A small contrastive audio-text model, trained from scratch: 7.09M parameters.
Rows from block 7 of the audio encoder of a small contrastive audio-text model, named by matrix and row number. Rows with one number belong to one neuron. Each number is 50 + 15 x the weight over its row's rms, rounded and kept within 0 to 99. All counts start at 0. After the name is the row's rms in percent of the matrix's.
After each neuron's rows are labels from the 100 clips, of 14976, where the neuron reaches its highest value: "strongest on" is what is common among them. Only what is clearly more common there than usual is listed. The data: drum patterns on synthesised drum kits. In brackets: how many of the 100.
# fc1: MLP up (encoder.blocks.7.mlp.fc1.weight, 576x192), inputs 144-191
# fc2: MLP down (encoder.blocks.7.mlp.fc2.weight, 192x576, transposed), outputs 144-191

fc1.357 100:54 56 42 63 58 29 56 15 47 44 72 42 64 53 72 78 43 93 53 46 22 40 59 62 55 38 76 65 52 47 36 66 47 29 37 58 52 54 61 59 46 50 42 56 32 52 45 46
fc2.357 111:48 32 50 55 30 52 27 49 59 66 48 47 39 51 48 30 40 50 37 37 57 73 40 50 61 58 75 67 63 47 71 43 65 44 66 25 67 58 12 29 53 77 59 61 32 38 27 72
strongest on: open hi-hat (63); thin (high-pass) (44); random hits (31)

fc1.351 106:38 51 39 83 55 40 43 40 50 39 56 71 68 63 51 69 73 46 66 59 62 65 70 01 70 53 51 74 82 48 42 40 62 61 29 58 33 46 29 38 60 37 67 64 57 65 87 57
fc2.351 103:27 51 64 40 49 76 57 53 67 65 40 59 45 44 49 26 55 65 58 44 45 38 64 67 17 55 23 58 33 56 45 75 69 87 48 34 62 72 20 50 26 53 38 45 48 68 37 46
strongest on: ride cymbal (95); crash cymbal (43)

fc1.476 106:31 62 53 51 59 28 44 35 36 52 52 37 30 42 54 43 64 46 50 38 65 52 57 32 49 62 46 28 41 36 83 23 36 55 86 35 38 50 41 50 58 62 71 75 52 39 62 43
fc2.476 116:60 37 23 61 48 26 85 63 62 32 51 67 54 60 15 71 45 51 79 31 45 47 54 38 67 36 14 71 69 55 41 55 75 41 42 75 58 66 64 65 63 18 53 55 67 61 37 49
strongest on: ride cymbal (100); muffled (low-pass) (82)

fc1.62 100:27 32 69 56 73 61 33 60 33 27 57 30 44 66 68 52 66 35 60 79 73 76 48 50 54 64 75 43 20 25 75 40 85 56 69 78 66 34 54 49 52 60 43 46 43 71 56 52
fc2.62 108:51 56 48 59 31 33 42 29 55 52 29 43 24 55 50 32 60 35 30 43 41 54 45 37 21 15 59 53 72 56 42 47 13 70 77 40 22 49 40 48 60 57 27 72 55 36 49 29
strongest on: clap (90)

fc1.503 097:43 57 80 69 56 45 57 51 51 61 46 45 78 40 42 51 65 47 44 49 60 33 14 51 78 67 50 28 67 10 44 74 50 70 49 20 31 54 69 10 47 70 75 40 28 42 69 48
fc2.503 099:24 74 44 63 53 81 66 51 16 84 63 40 29 44 56 21 43 36 56 56 60 69 60 34 64 34 70 57 44 59 76 39 36 50 66 54 57 49 42 58 70 28 41 45 35 40 48 59
strongest on: crash cymbal (97); pink noise (30)

fc1.336 111:54 62 54 30 30 48 53 62 54 63 62 24 46 29 63 45 53 41 57 66 48 52 48 76 52 41 50 45 35 28 28 55 43 24 12 29 55 45 51 62 63 32 57 47 24 73 85 14
fc2.336 093:70 16 43 53 20 79 38 12 70 48 41 53 46 57 73 34 26 51 62 51 49 42 41 79 26 55 28 24 55 58 59 56 50 80 74 60 49 59 40 68 35 54 58 60 48 32 49 34
strongest on: snare (95); breakbeat (42); tempo: 160 to 170 bpm (27)

fc1.388 095:25 36 39 48 53 86 63 61 28 54 49 44 62 58 50 36 22 49 46 44 46 49 62 38 61 45 37 46 39 58 73 56 45 46 49 44 53 59 40 24 52 46 38 42 39 78 40 38
fc2.388 101:47 62 41 60 45 63 38 31 55 71 70 60 75 28 33 61 58 73 54 32 68 34 48 59 46 38 49 42 33 34 37 47 49 38 44 47 54 33 41 49 58 43 60 64 48 71 57 49
strongest on: open hi-hat (73); march (42); random hits (25)

fc1.398 090:65 55 53 31 72 45 29 32 70 38 43 07 30 89 47 38 52 46 59 64 48 64 48 23 62 45 21 45 40 45 51 61 84 48 47 67 72 36 57 58 49 34 30 35 66 49 45 63
fc2.398 103:27 55 29 49 24 42 56 72 29 44 43 17 52 43 60 61 11 57 37 39 45 53 52 74 46 18 58 42 81 31 47 63 45 27 62 50 48 74 30 42 30 33 50 51 45 64 59 36
strongest on: snare (80); dembow (38)

fc1.559 092:73 51 28 71 76 53 33 33 67 63 62 68 42 40 29 64 57 49 39 63 57 45 46 67 40 51 89 76 59 42 53 59 73 53 49 78 72 31 37 58 34 65 34 48 49 42 54 53
fc2.559 087:31 67 66 72 48 35 35 85 31 48 39 24 25 41 58 39 32 60 43 39 68 37 67 44 66 67 21 41 41 57 38 50 42 47 46 52 63 64 55 57 62 36 68 60 39 37 21 64
strongest on: open hi-hat (87); half-time (30)

fc1.527 087:53 62 65 63 34 83 49 64 32 37 54 18 72 36 54 59 64 61 24 46 59 46 32 53 27 54 73 49 59 53 64 63 53 32 50 65 43 60 57 51 40 56 44 46 34 80 53 49
fc2.527 091:46 48 19 32 36 51 44 48 51 66 40 50 42 32 55 64 35 52 65 33 39 49 49 65 58 44 43 04 79 37 74 52 53 62 45 15 80 59 34 21 52 73 47 44 29 46 32 23
strongest on: open hi-hat (62)

fc1.145 108:44 40 52 55 45 66 53 35 39 86 66 52 51 55 66 57 57 55 57 73 54 43 63 31 59 81 42 53 80 39 37 55 39 30 50 30 99 63 42 64 45 54 39 45 39 66 61 67
fc2.145 102:76 44 63 43 73 53 44 64 33 23 37 49 27 22 50 65 54 51 34 35 54 47 70 55 70 60 69 47 52 65 60 57 44 44 52 25 63 51 29 46 83 61 44 40 42 48 38 72
strongest on: open hi-hat (84)

fc1.182 115:51 66 71 48 45 60 82 65 32 59 22 47 45 64 41 53 21 72 56 70 35 63 51 24 72 45 33 34 41 60 36 52 40 66 52 60 54 57 56 73 41 42 33 56 44 63 34 39
fc2.182 111:76 34 34 47 42 75 42 58 40 50 52 42 66 26 66 54 53 54 46 60 89 61 50 51 47 45 70 37 68 61 70 39 45 23 23 63 62 56 47 55 66 40 49 58 37 31 65 78
strongest on: ride cymbal (56); text has "noise" (42)

fc1.406 098:46 53 60 27 68 28 51 33 53 69 44 41 10 68 38 56 75 61 44 42 54 48 39 33 29 60 57 57 27 45 57 50 57 63 57 60 73 49 64 60 56 66 28 21 48 48 43 59
fc2.406 105:87 50 48 46 50 42 50 49 30 38 63 65 45 59 42 37 54 48 36 48 44 67 42 88 28 65 09 71 53 68 30 46 58 32 84 58 63 48 51 21 55 54 52 72 37 62 21 49
strongest on: clap (100); reverberation (74); text has "room" (74); text has "reverberant" (74)

fc1.442 091:41 56 70 56 53 70 66 50 56 73 67 47 61 35 54 56 63 36 53 27 66 18 50 39 71 31 41 49 30 55 45 80 49 60 53 62 24 56 52 64 47 56 62 36 43 16 67 50
fc2.442 095:51 37 33 77 55 61 40 47 31 63 23 41 44 68 60 09 66 57 62 61 33 75 42 65 31 29 46 57 70 29 63 44 35 53 50 68 64 39 48 49 53 53 52 38 63 44 58 57
strongest on: crash cymbal (85); pink noise (31)

fc1.560 100:47 65 42 53 61 58 28 48 32 28 38 46 55 68 77 59 66 35 42 71 55 50 53 78 61 56 82 66 42 43 66 71 70 27 43 22 36 51 42 47 56 19 61 23 40 67 29 32
fc2.560 099:54 43 50 58 73 48 42 46 65 64 35 50 35 48 27 35 50 41 43 42 41 53 64 86 27 33 40 79 79 60 48 52 59 66 71 55 30 74 22 56 56 73 48 51 31 61 63 80
strongest on: ride cymbal (42); one drop (27)

fc1.243 107:57 79 57 39 33 42 51 61 79 55 30 65 71 57 69 44 37 58 38 40 59 70 32 51 20 48 58 29 48 71 48 37 30 73 49 46 62 26 55 45 51 33 71 72 21 41 41 38
fc2.243 110:71 64 72 60 44 30 30 54 66 45 34 69 58 47 48 71 46 48 56 63 29 51 47 58 50 41 46 73 34 45 30 46 66 42 62 31 30 57 45 46 34 64 46 27 63 24 35 57
strongest on: clap (85); closed hi-hat (65)

fc1.111 092:50 47 33 72 43 44 47 58 31 38 82 73 73 42 57 50 68 39 61 43 84 37 55 45 46 36 80 60 58 90 42 51 23 72 90 47 35 57 33 61 56 51 43 74 34 51 61 36
fc2.111 096:52 40 32 35 58 45 43 42 43 61 50 25 30 56 61 43 62 53 31 42 35 43 51 81 53 31 42 48 28 69 60 65 51 48 30 63 55 39 46 61 51 37 66 41 62 63 33 53
strongest on: clap (56)

fc1.428 094:41 21 53 60 44 53 61 34 43 66 58 33 49 66 42 41 66 47 50 57 42 72 63 48 58 56 57 27 41 34 51 38 86 73 61 53 35 40 40 41 66 63 88 42 65 61 44 53
fc2.428 094:45 63 43 44 49 41 44 74 51 41 90 63 47 59 39 70 43 33 46 45 64 39 41 49 37 44 27 76 58 47 61 35 43 52 46 06 49 51 48 20 65 21 58 74 53 29 59 43
strongest on: ride cymbal (85); random hits (47)

fc1.112 088:49 39 51 61 55 50 66 45 61 48 58 45 52 47 29 54 27 44 33 54 44 60 80 66 45 68 37 39 72 23 52 60 52 47 40 38 47 44 50 39 59 31 45 80 81 89 72 47
fc2.112 104:64 54 53 61 53 35 88 59 41 49 49 67 50 49 52 46 61 62 49 41 51 73 56 62 33 24 50 68 42 45 59 28 64 20 45 46 52 48 52 27 64 55 46 26 48 44 48 60
strongest on: clap (64); tempo: 70 to 80 bpm (31)

fc1.153 105:47 57 45 48 51 67 57 45 53 54 28 31 37 38 83 46 43 64 35 41 70 41 30 52 41 43 54 73 68 43 49 62 51 36 48 43 31 40 61 74 48 42 20 36 46 61 71 52
fc2.153 106:23 30 48 51 45 69 26 51 38 79 49 55 25 38 38 46 41 59 47 37 47 34 76 25 53 45 67 47 55 30 24 72 57 38 61 48 85 89 57 40 58 57 56 28 60 43 57 24
strongest on: open hi-hat (70); march (35)

fc1.187 103:62 66 59 61 43 59 25 53 59 62 73 64 29 62 60 69 62 61 40 92 67 47 60 86 46 57 53 57 30 46 35 46 74 62 51 44 54 42 17 71 35 33 76 42 16 71 52 33
fc2.187 103:48 31 49 56 81 38 46 70 62 61 51 55 37 48 57 49 50 57 37 10 45 41 80 63 48 46 72 32 59 41 54 67 46 55 56 51 87 45 36 48 42 19 62 45 63 54 74 55
strongest on: open hi-hat (78); one drop (30)

fc1.178 097:63 63 56 30 83 38 71 47 57 59 60 44 48 42 35 47 68 54 47 46 43 60 43 41 54 54 63 39 63 29 41 29 53 56 56 46 49 52 72 54 54 51 66 65 50 55 53 44
fc2.178 094:72 39 62 63 30 66 19 57 74 74 71 83 71 20 68 56 55 51 67 71 31 52 30 69 70 47 47 71 56 63 59 55 51 73 27 81 30 64 37 40 61 77 79 29 78 49 88 62
strongest on: ride cymbal (38)

fc1.482 108:38 41 50 53 65 39 34 15 40 42 37 62 61 69 74 42 53 57 27 20 60 38 26 57 36 67 41 75 60 48 50 73 43 63 28 63 35 46 35 68 60 21 45 31 35 49 48 47
fc2.482 102:52 81 50 50 26 50 40 46 61 46 46 45 71 37 34 65 74 76 62 57 52 52 49 31 67 21 46 41 55 41 59 55 44 65 33 50 62 68 27 55 66 53 40 46 74 73 80 44
strongest on: crash cymbal (97)

fc1.54 094:33 41 47 54 61 44 72 42 76 62 62 56 29 53 35 58 43 56 36 40 58 42 61 39 53 41 39 68 21 34 52 40 58 81 58 61 68 51 65 69 67 60 58 62 54 75 41 58
fc2.54 098:38 41 65 61 56 23 58 64 52 38 67 51 71 09 46 60 36 64 36 47 53 24 38 26 37 29 69 51 47 73 36 57 70 35 55 27 48 54 58 60 67 44 23 35 53 45 43 42
strongest on: crash cymbal (53)

fc1.392 096:78 26 44 49 43 35 42 44 66 60 58 65 32 45 67 58 18 38 64 32 35 44 29 48 31 58 70 73 56 37 56 30 57 30 45 38 36 18 70 63 39 27 61 66 66 27 44 29
fc2.392 089:73 37 33 46 60 52 60 59 29 32 40 69 70 40 34 50 43 53 53 32 44 55 42 48 50 49 51 15 35 46 50 76 52 22 50 57 42 25 66 25 63 80 33 34 46 50 22 50
strongest on: snare (85); dembow (34); shuffle (31); tempo: 70 to 80 bpm (31)

fc1.551 088:38 73 37 48 42 40 45 54 57 53 49 37 53 45 37 52 56 36 49 50 43 52 47 61 48 79 70 36 27 51 60 74 59 72 46 30 56 64 47 58 52 47 59 67 33 57 58 01
fc2.551 087:50 44 54 43 28 27 53 68 68 70 54 58 57 35 48 66 36 60 49 33 47 53 78 56 45 31 46 50 77 33 49 57 57 70 26 09 62 51 31 31 48 54 28 23 68 61 22 72
strongest on: crash cymbal (65); march (28)

fc1.338 092:60 74 43 57 48 43 61 52 54 59 67 49 79 72 48 46 45 58 74 47 58 41 35 73 38 41 55 49 52 34 29 78 70 63 51 39 73 55 87 17 48 10 50 62 45 47 58 35
fc2.338 092:64 47 45 48 35 26 61 49 48 25 39 30 59 47 51 28 52 41 48 38 54 62 65 49 39 41 21 53 76 28 89 47 25 49 44 62 52 63 34 73 68 64 42 26 55 75 59 54
strongest on: crash cymbal (100)